config.yaml
model: "encoder-decoder audio transcriber"
dataset: "short made-up English sentences, spoken by a formant synthesiser in many voices"
train_examples: 26041
gain_aug_db: 6
n_mels: 80
hop_length: 160
input: "log_mel"
spec_augment: false
win_length: 400
tokenizer: "char"
vocab_size: 30
encoder_arch: "crnn"
encoder_norm: "batchnorm"
encoder_activation: "relu"
encoder_depths: [1, 1, 1, 1]
encoder_kernel_size: 5
encoder_stem: "single"
encoder_widths: [96, 96, 96, 96]
encoder_rnn_width: 96
encoder_rnn: "gru"
encoder_bidirectional: true
encoder_rnn_residual: true
encoder_rnn_layers: 6
fusion: "cross_attention"
decoder_width: 192
decoder_layers: 6
decoder_norm: "layernorm"
decoder_norm_position: "sandwich"
decoder_activation: "swiglu"
decoder_mlp_ratio: 2
decoder_head_dim: 16
decoder_fused_qkv: false
decoder_bias: "none"
decoder_qk_norm: false
decoder_parallel_block: false
decoder_inner_norm: false
decoder_positions: "sincos"
decoder_cross_attention_every: 1
decoder_tie_embeddings: false
optimizer: "soap"
beta2: 0.95
learning_rate: 0.0019
beta1: 0.9
shampoo_beta: 0.95
eps: 1e-08
precondition_frequency: 50
max_precond_dim: 1536
one_sided: false
adamw_lr_other_params: 0.0014
ema_decay: 0.99
max_steps: 1100
batch_size: 64
epochs: 2.7
lr_schedule: "constant"
warmup_steps: 50
weight_decay: 0.1
adamw_weight_decay_other_params: 0.01
Rows from block 3 of the text decoder of a small encoder-decoder audio transcriber, named by matrix and row number. Rows with one number belong to one neuron. Each number is 128 + 32 x the weight over its row's rms, rounded and kept within 0 to 255. All counts start at 0. Numbers have three digits each.
After each neuron's rows are labels from the 100 texts, of 14976, where the neuron reaches its largest size: "fires on" is the input token at the peak. Only what is clearly more common there than usual is listed. The data: short made-up English sentences, spoken by a formant synthesiser in many voices. In brackets: how many of the 100.
# gate: MLP gate (decoder.blocks.3.mlp.gate.weight, 384x192), inputs 96-191
# fc1: MLP up (decoder.blocks.3.mlp.fc1.weight, 384x192), inputs 96-191
# fc2: MLP down (decoder.blocks.3.mlp.fc2.weight, 192x384, transposed), outputs 96-191

gate.219:093123172081155154107135124143111137097098133184144163175127130155135169109118152111154116138169178168172155123160109117109187154187198130193119090151152127136159102145101165163174077136128068103051097133140142078104111134120152154173124130136134155102124118122144127079153152075151142126
fc1.219:143107134117110142160178178143120134115107146112114071146149143119152144213104111138090142131129115070109071161157134135089166140101134160122105145115099163099074125221118162130137155101082125080164139140184123172149149161147172087057124180170124153142153159140177133121174112142121127135
fc2.219:171219138135125103119112128116082133112204104105130139059080121094182132130124154138152118150094145157080112116092163148115114202132147111145187142177135127138101140125105105111155197095109127109072153148134152097158134131123110100093079136073093067158119175120139085078116087154182109138
fires on: "p" (100)

gate.350:125164107141102138139077167090153165124110155172130104143139149156083104067138144077117131058138086123152177082182169180170082054067128165127143138137102133182157119135128120132143137130118143107156121141168146066134130120137110088143127133178145103103115158132150108109136131147185150078
fc1.350:097111113066145124121095108159113199159163091175103114142178122112130107157153071151127043154057201125098081093124101113101154132131071098138157163147069096097142156139115167144105143157128077144097100152141104132094120138142137104109124131208168088098137170124109123132104060141138084065
fc2.350:127148159122133192118096148082185187075104076104138078141182117089076087099100096193095169134103128156107090149146150144117127153191073124092153110158104117145099146135144070105143119134108163119129101201108121111149114163101148091168127176164057121120133106078148123158159177097130122063
fires on: "b" (87); "t" (12)

gate.355:142106123166057094149141094159061156146148146099202135127108024122131148114123145146113084090114115166115155120099134142123049095097152160145094129156155146153150097137144098085092138132126167151111076152123116175147150149100140200126039111127120142206110077116089110142137126122087133120
fc1.355:146179112076109125132108157103152169158137131074141081092164103105134094092159135089175141146102145134124091114164109101157158137059080122054190039120093119059139085113161122147114133181183173097139177096118153111207141145101137138075035153095132151128117152044153161102112101180117124141
fc2.355:153082148179168117059140149142102140101112122103110112146106132094092136171189178107162106120120154137126227157109151119156104110082102089159182112083117113105132110141173130111067117136106096142085136091068131065136122177121087117127152158089106118195087101130082102130115128139178088109
fires on: "c" (100)

gate.287:174155126127132087092147095141157087132169173078163174106156113084148138108066128122098135113118111195171177092079160131105156059151111111140121063150123201117080094099134147135130123130129136150132110114139110104084175136165162122169115103141073113143148199132093141094137179104164148172
fc1.287:194146137147148131149135164204091127110123087166146149120106099110108158141113110102084134130196192104102140153117109102224153143165156122121154150173051143182087145165131122087129134128121155082177071144152135207141135138136164151172074133066121116101151092088141151141104091129129130185
fc2.287:138101145095115159118171103147073112134082115106137106076141108164131149098124112109180117107115096070114120063183160159148174088156119107128223117169148109136145082106107134088156219103117147126154153151128174126148169085079146130091175100148131135167108095059161000093132098163132142078
fires on: "u" (99)

gate.62:117144090189183134157097088114109121122164124125144147121115108132112170124103083149161080101134100135163126160156103167100118194151115155162148207143105105134132145138082155108099089161163133101192111146172153112136107190073135128127132148162129163110087114117099178097111152123125096146
fc1.62:172163184121154069127162122112083108070162108123103137129070158120112125121065199157097175122048153172151141213120114170152097113123098141071104126077128190107119139128108125131158152158101197126135136094090078100141137119126067079156143128159053126162205116101137153110137159112091139139
fc2.62:112078135151126137098197136131136110126145127073169106088089138105129144137120117115077069132166110124134099075103127059101039113122137157173125087164179152113117167127133128095100117081164108062200066126095110112114167142101166132088098104108136095155101098099149094131090112122125130141
fires on: "h" (91)

gate.263:119153123092167109171104135126169125166162093096118119141111121124138143138138109064213155059152104144123148177159099174122138174152061139120166106137135074119085128132118166134105099098092134190177071151156208147128141122125127124182144121149159148099080106160193119140082194105178156089
fc1.263:103140126176084136079122125185141093055157173164127106074122082148181172112137091128136108144117113181150132151081133120121134154153140102137075161158103116101178139097139161140128109161166129174107093121129094052084121079111134123122118114097112105193176138120078186140113094120073126087
fc2.263:144125155074129117129100097112133143095150171128084109097147112110131084137117161165120146174097102117091089140137151096067140152103120140108117105162093117149135185130077119175138084180116090172095109187087119101134142155088110186146119098119132197138205176114134124142191152148187090112
fires on: "o" (100)

gate.148:166157114121191158125108148145113100148176126151143171097164131134154134165087129105088110157153142148115078152108154098070160125154080167146153121137063133117116059182162099127148113102102164207124157190124129144068144086156165127105110112102131115104132168136136138133148138103147154144
fc1.148:133118108158107086132161118218157085114123097108093153157102130128099088122169140114173126129128111108097133129100130105126161128101117114152087075134145130116059169137084139131129100119093109093092182135127099092165101133088135122065073145159081117153114132157196080137094115127163101111
fc2.148:156159087148118102129169105159050098151113044114097161151104168076123143118154158113143068061125152096138104130193058097141097164173139080113135164127149071101175098144150141087110184115122120133094153099117144098125114165109199129119081112082092137095156118114116060079161108133186123106
fires on: "b" (88)

gate.229:071165152128163170164134144195090145096109049115094215160128158149128138077133086135167087164125108180130163119095102131147138124127099167098073149106146109107140151125117157144132118120119252135061111107107109145112107149094111106131108166191111103117190152113104099147134204115135185116
fc1.229:108100133139096128158115150134132154090140093117091129101135139103092104137118118096205125096174207108112125127151107115134151119134152072192139128154092151216126143027144132101109065131096141103155104157163141133122141137188141106074106092101103066151155118094121099142135134112069122173
fc2.229:145089162095029118140162136125097158099116125075151122197156116153215128127105086065209186096109090089116103064088164163154132120129129163180130172146146113134121152110112031129164148163095146161132117176150155130094135137119076090129162118135142107103150115114118158156106101101140114155
fires on: "c" (100)

gate.368:136131148124145149131104151143111093125116138179125168148135086119127062125111113134137057140155102153142123168119076166127111166091154081142127073092136092117115123143157119167109125109119159107101141144103109165166148150109092094139145127085121140129152150083140167057121121180214094124
fc1.368:093143163136112153146147123070183134153121101086133140163151137124180188093113142113125131117117133085078148162156190114151149126172128122089094148131184171111156117098090114137121135100135082160136081056153151139102118131121134195068105172097107092100087104160090064155095162129073173114
fc2.368:156126116121042167097103133129092043143111133114148146139081142069110133125127043102176222182114088160152140151162090130168126111119147151140117087149074171126140071118108127104120103117071105100142125102141092130114074130141103105134150125116120101187063077116098177119140150102158136180
fires on: " " (100)

gate.239:154105147111101144153159100116126089096127154083142107139155137128171075181123136135124172157122111169135158059129116175116143124087096172135116168134188119109179138154058166125207129192067086177146131105080129086138113153127185146102091164118129197152140101139125134126157085141126136136
fc1.239:139108141158094109114152050154139123169093174099111134065103154123103127180139132168103119116156112092157167189049118131104168178100151153151096165152116159105126124113160112129143133144119094104123124122071132110158097102095202128148156152109121147073129175102109151120118099142177142178
fc2.239:177121085103155137184179169174135139151118131138118099117143110101214128143128174117135188101111142092136179084058086136140115053119165092133211198117153094129084136152171131189144094154135131112152138122153175091145109094140129162150142107101134171111130082113132124132146151138101040147
fires on: "a" (100)

gate.238:083110127104106121186103116097167106120134143133108131147113117175170120164130155114112078121140137123115119089190133123165064085098127125119119148120124135103127131121112098085061129143152159107134138105110122039113112160176132107135081157111120159171145079085160179162117139073129111144
fc1.238:093162123160092086152102103098184082140084117133090176169159112102169166146120138163122046111178145141124113134100150090162141123110145117189111131118140131104127127094102155128141107114203113132100153045105099111114193160158119048136135124139122117142122091104121106191147117054160141147
fc2.238:134123059157088101108156133135161047189160142113098104159121111139161105157149151088125097144195153146114137099134121140136117121095125144100083116155087052082194075167140120074112117174123142138126102156087126086177084100150130153144142145164088120111147147146150149168145153148170169152
fires on: "t" (100)

gate.130:124138157136022124173155139129133145103128065134139096154078132094108158118135025094175114128130118147147095145161066121130092124114098134085116150151175070138120147094142100142112126106089183106128131134136104102106155153093255094108097103082094129133144102135071126088115152144142117098
fc1.130:159133085164174159151138151116130127102163109113166135127084125147085066188175172157122147132131136082119088127088170109128078097158191047128124049128153134159112129091040156190064137142106112118125113114110157074117105124137092139123132137095134146117136126108151101114144079129172081124
fc2.130:180156143110152167175226095140140120111150109091138161107141076123137147165115093091088175119184091097097123168110120153129103134127116158076118140084159124175113094089056139153097111144104079129082106121136113125105193160141066205171122129119147162187150117131107149054127138149136180152
fires on: "h" (53); "n" (34); "u" (13)

gate.196:136100127127092120122091102126094138157129150122134182145105195123108124102179152135136118143096150098143060153136150129187053109184162150119132156118175091123146118091137139078150148083113093124162076083121079158082088124108129172136176096148106126150135172149115185106113145105170094111
fc1.196:135093168060146074142185144145117145077154143128106120126068118102183162128139085130101166152106179151096181116185131086117141089141096144153132081087088134140104155100162195112189219152129134109081183176139148116122137155101117148110120153107117152107118103167136186139139168081114157159
fc2.196:147146127113160162125125129143138122147112109138107136167177104157144131163106137176033103161147130166192125169121148131158151116137128119141097107131161171121160145096106145144094098168064114126137087132149146119104164141132064123079119089118071113091161165150103167047144149124128124131
fires on: "l" (98)

gate.383:160143170155138140096145119127109164131149076074129115113170149145162133110150114162077126136193100069053117135145195142174048147147151153061155129097146135160135055142167078117085092109138101121177147112132162116136069182130160109093130110152145123118139124155131127087105145087138111071
fc1.383:123108085106099121164166163135150156093125163180167110145092088175146144159190166157126105134061121137135124097145164105123144198145157093146093159108164120082132142152192111145195150139103071065153115129105096133050135100126070152140108143183044227128107092141130146150166096133109134158
fc2.383:147116125109082149157102148165083161051163134102153083115103089147110144106072078175096149140177130166162126094122140085152191090193143215108161137174113182115128183166072138075147165130103139097121137142136151167073117060121131122107119070128111099091159140128141134185150197096174163120
fires on: "b" (100)

gate.68:121068152137105163146154126118120198141170156080119124168178066139151150102121141090119122117137185121131121068104110130173087130129145138093119144113129157155157130106137221072125135130073066115148116145116078060111075134159155116164128075122117131115138130118131151115153143114127165147
fc1.68:119099132095111156113092115102095194147112133101102168147178126120090094167157149179144128139142172132158126086117115203142107144084174146086114132098154139106130151140102160136062094163101142113141131125206122062099117148183108151158136115157185123102171151126083122107068196101069133114
fc2.68:137193147145160101114109106135219104105167150174099164116058168108157140122147156155124063145110062103107112143180130112133067107174140074145082132126145151068128091171127090165132157098124152109128087181160122174104089139112144150161105106131156189159152101170153147108170130143160161125
fires on: "c" (98)

gate.371:110136124107140113166080118073167112136082148108159136127075140154127175144143101100114095131102157128127109136057110136076138171134160145123108119099152134122165151120140131184163121125134182120147126149156127098157127146138059099120170107104161121136115101155129112111113113104093086144
fc1.371:143176165129128176166118119150101094085112133085149103135139150103088155112121074156115130141097147155118087160148093111152150157079188171141125150133099107129091112082180147139070146136131120190081112131106125108144156083156145111171184200147096113101134119143076174145064106231105134163
fc2.371:121122123154089101142171167145147153136187148175148110111132126085141122150127093141089177113132151052077133187143135194114117128143170112098140082146052045130109147130142155112139118134134092138140125158129175139125111140109141111134116140143089145165130126100138123154157130144096154152
fires on: "h" (76); "i" (24)

gate.327:129150129148132136153137094126103129162146131133140159115122117126110170065097129165102115153200095134162164132131102150161108125188157129211109160150120165092145145131049113183059145140144159143090044144177132112146122091132110104095145159130128103108140113122052125134133163125094110108
fc1.327:160153135127074110092119113206171138153117062123146112151120114172123114139054125131111135095094131140149143120162101140096151150130197127053156078160169105144114058099090081148147113186147167137150096157111112103090103169110158146101077087105174106161131065130144112096146115138126133115
fc2.327:132085136063108091126104083080072116166116098068159101181217174141160160147118098108091131116107100135203139177104121151136138146040117140194129111117153105119179079107081149130136123103169146106095180140084108130134126104084100079112190115094067140128211157174151139148110128103093148076
fires on: "t" (100)

gate.211:075138186149063115137144077188132117076110115091154143118087152152167083132099158166132103168139130154207202098132120136125159107109133216144184148120094129142122178176154112136149147110143122126156123125159118132131154187114135189150149085123157133083093117091154159095109138070146055126
fc1.211:165150105127104102118132077075130068132140186123151139102195072144142142118136159127112163135122135153192092128103142083034129091175083127120159092134080183141107116158183185161159119150131111152108160155081133120156150125117111162099124131131139164103127099135137097132139157121090140131
fc2.211:142162166137071148148155138147153167089143190113143056139123065139159167158104121129104134130144131119131121115159153110198094140157141131115059162122155121189141071101087113113116166197147125147096135108117117170161103127131112092120102157096115140177095122147198195128156033104095196120
fires on: "o" (44); "i" (42); "r" (12)

gate.225:143100101105116111122157121176155098154187111093133059178121069094110124130065121116139086139159152149105103111091071156093046134128135072158123121109094132073140129140122045095213092153155126209133144142131209145143076085130123133074088140037014160108112106176168132105128136095090126117
fc1.225:116152036100132121115128170113188125130175145116074087128135165101126096107084137174141139141174131133060104087119082148119120148186177142121106105127105170074128094144128019163141171115121123163129094142149143108094081113147137123119159132138073080096153096139126194086142110164094142103
fc2.225:101120137087120128145143094118118103088111181111169083128164144107167141189035147095076084085118124074100122116140096156136101086107145139090135155139167142162111161148146155175104191129167109194163146115090166137134096108125126127114146134141127109099094095202115104090097085102127090126
fires on: "a" (80); "o" (20)

gate.340:157156136145146068129126128164115148154160127174087152132089167178116142098130137140163153058124162092130123162092074133104091091176121181081160157128088094099096173079131153082123128115131127130159140160125140162141099115132089117121183113155120149172161113141067076172142229077141151112
fc1.340:113159162085163088123107111111135084133109119150100153166155059149077100147134125170089146154140189137065143103153185105095110115094124168129129093142176130150130127137141206093146097137210124148048110132130132116165117106118189154116101083069133146155106166163157071077163111146211179122
fc2.340:183088127084070126197117154159194084193101152129097130144076120150149169133171146200068072149107117095129088156085149142104137163109111200127079107147153169135158084064113163111150133099127174205158081125177112116088166149149124129091142127186196163126171179171089133194125104072129107108
fires on: "l" (100)

gate.251:109115131139114126101147189169147140151083156119078180144072109168164117148140121154149116126137097162157132156153153110185168131077140129074120165186150131058103124140118110172152160107170114143089107126128120103149121158111163047112156066157090143108169076148121102112156122121121145126
fc1.251:113122104110102100078110203189130155173086102122148105054112153081165112180047123136113175149147145111132089108152134107162093180113100133123142151166144119100144140143206175132130119098150172105161157100097093150146062137175063122117079122076194131174136136132165120144105155168146095145
fc2.251:107106149102078083127197164079157098087119169169120112088073098120139071135139120092093108137144099103123079173153137137024164102136159057173105184109156091161121107106137080098113085150117092112053115093139182135120144158139101103139103131096106126122073124159129159147145171124139102133
fires on: "c" (64); "t" (22)

gate.162:118121132121086121145076161164053132134099197145128097083111148177126111162148110147103101111108126096135096144118097109121096153063123102110111097104133048157127176212116151146132179185128144082158149071139139116120118167074163081135123141167122116110084157110076091121069165130123098099
fc1.162:137137089123138167089095097121134146102100113099153159089112096159140132159150090132112131232162175094149089057161091144088161124136166083101084105109124113131150193119151207099161153148126107139142119153125146052130164158164127176116112094123142111106174113078071089117092110168068085105
fc2.162:166111139194143154066130167143170146161145079158124128193180153148173167149105121161143098099120195114150132142085161150158176116166086146131147160129114192146089157176163146156171129179135114141152094167091138131183110095137133205117132175074116140162125127156127108096119074116146211140
fires on: "y" (99)

gate.188:112163092193088141107186079191142144142173110100132152131169137147170066152119136137193119142138181132102147105158116175137131103117119101115165163208176130167137149066160144189140122186134207165109160155154097125168119107098063180165171103108172115157155152117173120163091112090102113137
fc1.188:191167149160181105083155159092150177111085109112132128174128143118132177093143083154086167090128121153144081119111105144139150114180140090139148098050130111174136107165146051142134123087170155097094096158151137121089163102127136148143094149130068126112168068102128152146142197163099123085
fc2.188:166066122107166153099189128113158079087116073085103106152134106106151110143139160143143104124109065177104107169176109167146099091108076059101104059157123122122150094124036092120126159136144121149147149113174094145176112095092086178136124132141209149196165123135140171079067126104117104139
fires on: "r" (91)

gate.37:078127209142114123110157056100062120118115134150118087121158128107136141078119132128143114155142088163083139154155108172155128139128092155159146142105160098127145163080156201162168105147161065179091177173123041125115153120067118165117160122190132152113111131136101135211148135070096117134
fc1.37:136089200075117095110112111135133125148098131139106069087149091143182088166161164082139140120124176145115103180127134157217124135107073119087142182124171196128098109084149157134103101148143114152093180069078205170130139106148110136126144117161151120153117112170077103139131104116130095124
fc2.37:112169080118043185135132077101127083134144146133161164158117113185095196099117127128088152185125158169114124149102147124129131058137127144137127134127149183182136174205144119064135138158115048150126134155139145186132059193143120096154122116075110112124132073100117113111124139189119117160
fires on: "p" (99)

gate.63:174112145068081121144137079144131121127113088101156140117139122137115142130078099175151143103141177140098064043161090127112094145076124145086152147138118181149136142141096150146106131164145162184151163137161115093142096170155204165146129070108113095111145171096155140141196137089122124173
fc1.63:180158107093156161108090084110106146166118111090123069223112136140099109130191190035173122132127128143131101188154089143164081140163128158108164107173086155146120134183046115112128114164114111135148130149099130113095115167117122084134109152180156108153104154094133151125116150146192131146
fc2.63:094127129163148170159086109165089152132122155154135122094159149155128136116121136142158189130167142137137161111090107110150194145067135119140137159109126216089043139141180166113162124165127103118105138140125136144151151112073171197104118112135094150057109077064163091164161089116110108167
fires on: "l" (29); "o" (29); "a" (12); "i" (12)

gate.274:134183125119144136199185142112125123105124135077112173153084069140082110125074119092102123074118148184140177127132121121121182074123081104132075121170173162138142141161089126135050168134098085115087134127061152155172194086137166154115114134097159104102155101133136134140098068155172127101
fc1.274:128137108109158136163177140139115190093104163155153159132147114175084130108156143151155170121111111113110139141141137128115092112124144089078126141140138164154147094134117079100116168158106109019118092119106170129176139096141104090090091095196157128147157151128102101143153133126118185129
fc2.274:132126162134077117142096155176188177145117141103132148125179121121081164132146049140126124135068121128133155158077054090142147091118106177124107124167118114116138092124135202089118145162115155191131175111114088079067154123152124095136158135175103124135134124126071146110096082112098089190
fires on: "c" (100)

gate.381:154135161118130140139083140079094149151148128097167119182136049183071142097093149129166158113115156122149144130104151142123090112127118149115156146167185076120138180102131106147079129124163096123100062065141132133133129174105156192215140140140148171152124170120147196108142119133197136140
fc1.381:135158196138118086174114148124107149132164125116099093159149110157140166170118163058128201093068108111159130173103152143191067175121168067154144130144159082111156131168163111108166095090120077106153162120127148132091087079117115087105101155142074146116116136115125096142089134161127088079
fc2.381:153073107115195074157122094115092188176124170110124096117104141103182160092095142070178134211092159135109135116108091060148142126109128159055122141161139154097122139133081170162103139131153156165143110114088122100125101086124142097154138097118106122137092129123113157069131136171132091153
fires on: "h" (100)

gate.194:198136172160099128076132148185146142095082117102142101130069091091099110116097141103132134106156179087144099130104097083092153155151171090102155158185118071110172161157101138135124118109136110119107117160144141090127106050115143123082134053149163063145094118164074078162102100083126105134
fc1.194:128150109131169107066116105133082085182072162144093169147091099083082163109132101114123168104187139169160101111135166092058132122195169128108150128153158166096106140140148164101039088108117142134096140131168157117104113095129182086121098137162115098139132086107120161155139087154097139102
fc2.194:134114145161132110108163151139108171167155103168104065132076164162111180103100147138193137114109133130168135157039103087152122082142125122153146137215158070124199126095099111150123203146147180163157076112149143128042152085066130172128160131179152112106117092119132049154073159113128167111
fires on: "b" (98)

gate.54:076144110085086136124102095157166157089082137123106088173140127145148165127107084145134148116150141171169148149163144077045167158107133125150113075122142109160144106117104144137184150069097136125077175131110153178153099114137145128129177165088138142105164131140140161128152181052118117137
fc1.54:159095196085086114143131136083123106099168143102188126103099109117128136139082162131120097138084175172059143082129182163103105140132088118127132188093109042148175150139166105144125122113138117152124148142134092115153218145149149128092112137176196182112181124115092121129111106107124169117
fc2.54:139077112082104127147116151129127058120074162121098124166130105119145154129096106105149100106114080140183116121119081148075103162145130094072139091109130075166116113160093093137188141059170085082111131104098128179179126127110104115110167126143125124132159091123161093153099118094160093122
fires on: "a" (45); "t" (38); "y" (9); "n" (8)

gate.1:192196099126125178105111138128109126111134148136111116119126221124104120068143048043113145110126127155144072118148139135137143203158160105130154087103092110149087129169116117127159107109126110154135123120062155110111115141164159112098108092085104135131108147167144056172119128121160121113
fc1.1:144141128086117113159172119122140095148126158140035111132160111154144114107185126092132047058101089147179120124140146122167121148126135102113152154058117131093144102158126137142120113079106096083129167137125102158106108167099129081086147139106082141155099108134096064173121055133135202132
fc2.1:149136081175139144133134080110111128165132146126127171188145138157067133145078112065126136151142192201136160130164105121118119111149028149068134152092137156094134150102114116121127127122090120138093147099103188157149096147173113133134164096120143144048099139160107167161062141160146143073
fires on: "h" (94)

gate.199:139124134045153103079120121101088139084127096093203133159091163106096120151116156125129080110078130129152111115084149086109160122125080123078186127151134128067109103142175209105072066148115057161149101128115106132148117153102176130120127154151111110174090123143120164125165113177079084137
fc1.199:106125109185113173136194125162123110136101134181148060075114148172126164143148227106148161131174108134110167092151122092183126144166126101168132169116168105107121177120181093162119121098140141114081113094169148154129151079166159122132069173128109169121089046096110134154103125086091120164
fc2.199:174172136114116138136108116118191163154154154068129107124125141149142075061118100199127126089100125124050136144156087086108087141125050162144103106134091111107184084133081137152078113123078142097183120163181117136097099181123211148156128059122161180145177142184150126119187111113151121152
fires on: "u" (87); "a" (13)

gate.373:128106140162158151179117120145146079133139157086108082145114138110155142133106097110207163140141172097141107177078080117084163165148130095162133141179113111138167137160119167125142100118106115105136132098148172146128099091196085113157115102159099101091121103128143139098161137126157111123
fc1.373:164085112089134121130165097121142112123157106109052080161144103173157143083144135170120090112087141149109113100131106098092138162129180098077173108177160177139163062143132088070121101118147073100128047111167155164118133069107121128117130107145095085114154181145129171114077089138129119101
fc2.373:107104179096127118141140089101166165057083139161073143134111199073183155114089136165139111109118079177124110149133149132132143152099113143154084111070155139020124139156136146108090185143149078097165107126160133108128082189144114155082108108118181122166104129066153124153169157141144136114
fires on: "t" (100)

gate.208:117129078142124141105213064082114092124093182114135187116103165096105109098161086098061053175103050172075106136174126127150108128187088143128144167133064168105155099117070110106134131122105153098147118123186165063115189129160139166072149158131119072136134123128111123129071124143099127111
fc1.208:127168046141136130117121124137114099087126105135127137079112162100102142084145089134129036109120115183038155136207114149156155140143107110123129133131093134087135055022047085169162090151149182118162093155194140156104146157203172113138094125125162090133147083107134131105133094131139170108
fc2.208:134098092141211122081112148120121145124070145080127138156108182156137136161141124110132091130160105174099118175109104082102168103094080126099094186081120121140107131183151112140062078070043124181191160103077094193173105049142111083154174144072124158170099146157131132090141148096133093108
fires on: "a" (98)

gate.51:154137109039129097186110092114172109127154089192173164143126099126147131104099150166084161134108138082091151139166141114153147103144093123098132152143140140107155104087111194105138108147162089159135155130094114159118172088126180135165143073129123147139184116196088076048122110122096153104
fc1.51:129150141145198128120169080161063135167157159116163180119133136139109073165107114154114177069172112071125123144118094129125068162130154177134130128145105108129092175174099157150132064139117144085148114149170152119130081068083138163158116137144115241167138081116099094110147168129158123143
fc2.51:123125101123123124060163112127136105131127158135066175123083098137148157072106182129071060127156183121110125180102179074104129123095091104110142137134116173115150133123151210162132152105181139100174110127111118114092081158149150124059171078165128065150045186161153160161144150135127134139
fires on: "y" (75); "t" (12)

gate.209:182094127108142125153164135155168155137087099157117150138115100144120088176121205104089188132159140147151114149079116090132097177121122145181119130107131036130084113148147103122119053089067121088118154133114099172131146121070154116177124148169142116116134117189151139096164127106135113140
fc1.209:101083146166123150158146145156126111171094159108141149118126115096148142170094166181060155140149102109149118153153168159090168137171143034177209143091175104124114182116140129162095063119110116166121098092157145107164179085135103119140085155141108172109094132174081103134107070143125127123
fc2.209:099150158126170162113110138124130167099174086153126132167180142112134183093117185116120136104162138180111161123083096212152121164161118144096187099080146145068121107178150096145154139166143076154195107111144140171058131188128107092157131108119107094145065113101172092164163085106155090151
fires on: "a" (100)

gate.270:125172161094038071091075164158151128124154131154152098114150142122212062152090121105214131095137113185164137094180162150115102118111095098142091138131162189092137110103138136151143110108136166102143090057140090105098128117127160086102121129064151159115162134064151114112080157086075160134
fc1.270:094116096142140185127185155140062138143179131095132174111092163121128128083139112075137115089068092093136118108120128192129116118141168149186143154080154115129105152108100140148137129130192120115172068204153082144095131153105120192117147142169153153115177119133081123117120154114120118127
fc2.270:204172188119135139113163148173125155137127136136167101154148083140119139124114073099070125122165093132148160124133122143142106170172094141106108145190110094108016124150151080173108149162116156108123148097138162082154152197093120162190110148104116115185076151116176127187106115079111132178
fires on: "t" (100)

gate.201:178161110068084105139080071129150113175101125144143160153101157085151143163128119151144168133120124146098125172098159209108103165090150139119121082061154121102160180150104156168125139121112143119086121150087106100121105106118129153081126151149157127158157202069132123135114111070144139121
fc1.201:099142128148219112140158187125116099092139084139165147135123133123173120173151137097152092170129171132128133089096104096152102147095154114128139132106163174095048109049137122155170137105112056104152199063110180103088162141108155108195098086145163167122119088209124116110141135143139089065
fc2.201:159196121100105126104107141154169126110118105109119101121152083157164137113090151119172130147169139151133111164116084102120213107139127142099104111113112102167153155128082132134119064170058099169113137138052118161179136110173128104157110148113105151102138133103087134152098121114069103132
fires on: "t" (100)

gate.262:090129116118149119126172111102107090112172204123123121104119136173076163179143143166103123130156126151103107106086184132156129117149129074151081120094094114096096086166145120122171118155109043135081136104094132129105179098023151124105132167105123131148108202112096130119131116116121059096
fc1.262:095067102139163138089108182169121112109149128092118129123077199174139134153170152127126099156168125112123136151153104138170097100156174078147148149095104091134114132152172114133157122136117109123152098123085143138083123148074165160178083118126113101096167171120105119152088146124072178136
fc2.262:083133133122121128139083138100126166084124116080152180123115176101108107113092113160133060115120098126106121157143107095086104150121116116166080153114136196090178107179088194095071149128092137054108136083178185077073130113143147115159130144139091128106194122118138151131109153147153099057
fires on: " " (98)

gate.91:159153196108117081081069160098045132113141089166095120119122117115150082140125085189119095097134123140134104094167064126134158155153194117093129179125134099118131101173128120180169119200135109129212151206168167128158147131093121179145121106106128149134124101099111113180144132093074154120
fc1.91:072146169053103156129173212147090130108062152143134087139173082119190120173072115145115134145140139165140098118132201156154145125127135106128098147070190178115154126119129161160103141203177079141161177063137140108120155142166102120158120105090180150123116098152095096133201077136095140179
fc2.91:139156114128091111118135077135141122121107079146124105142079084197143096087157145155175154104170189097051144091092127119112148124163104101106155121137133139141149086129142132133151124146165150119135195120171149138101133158096151145114152087133196154111113156170179123124164111114118131149
fires on: "p" (100)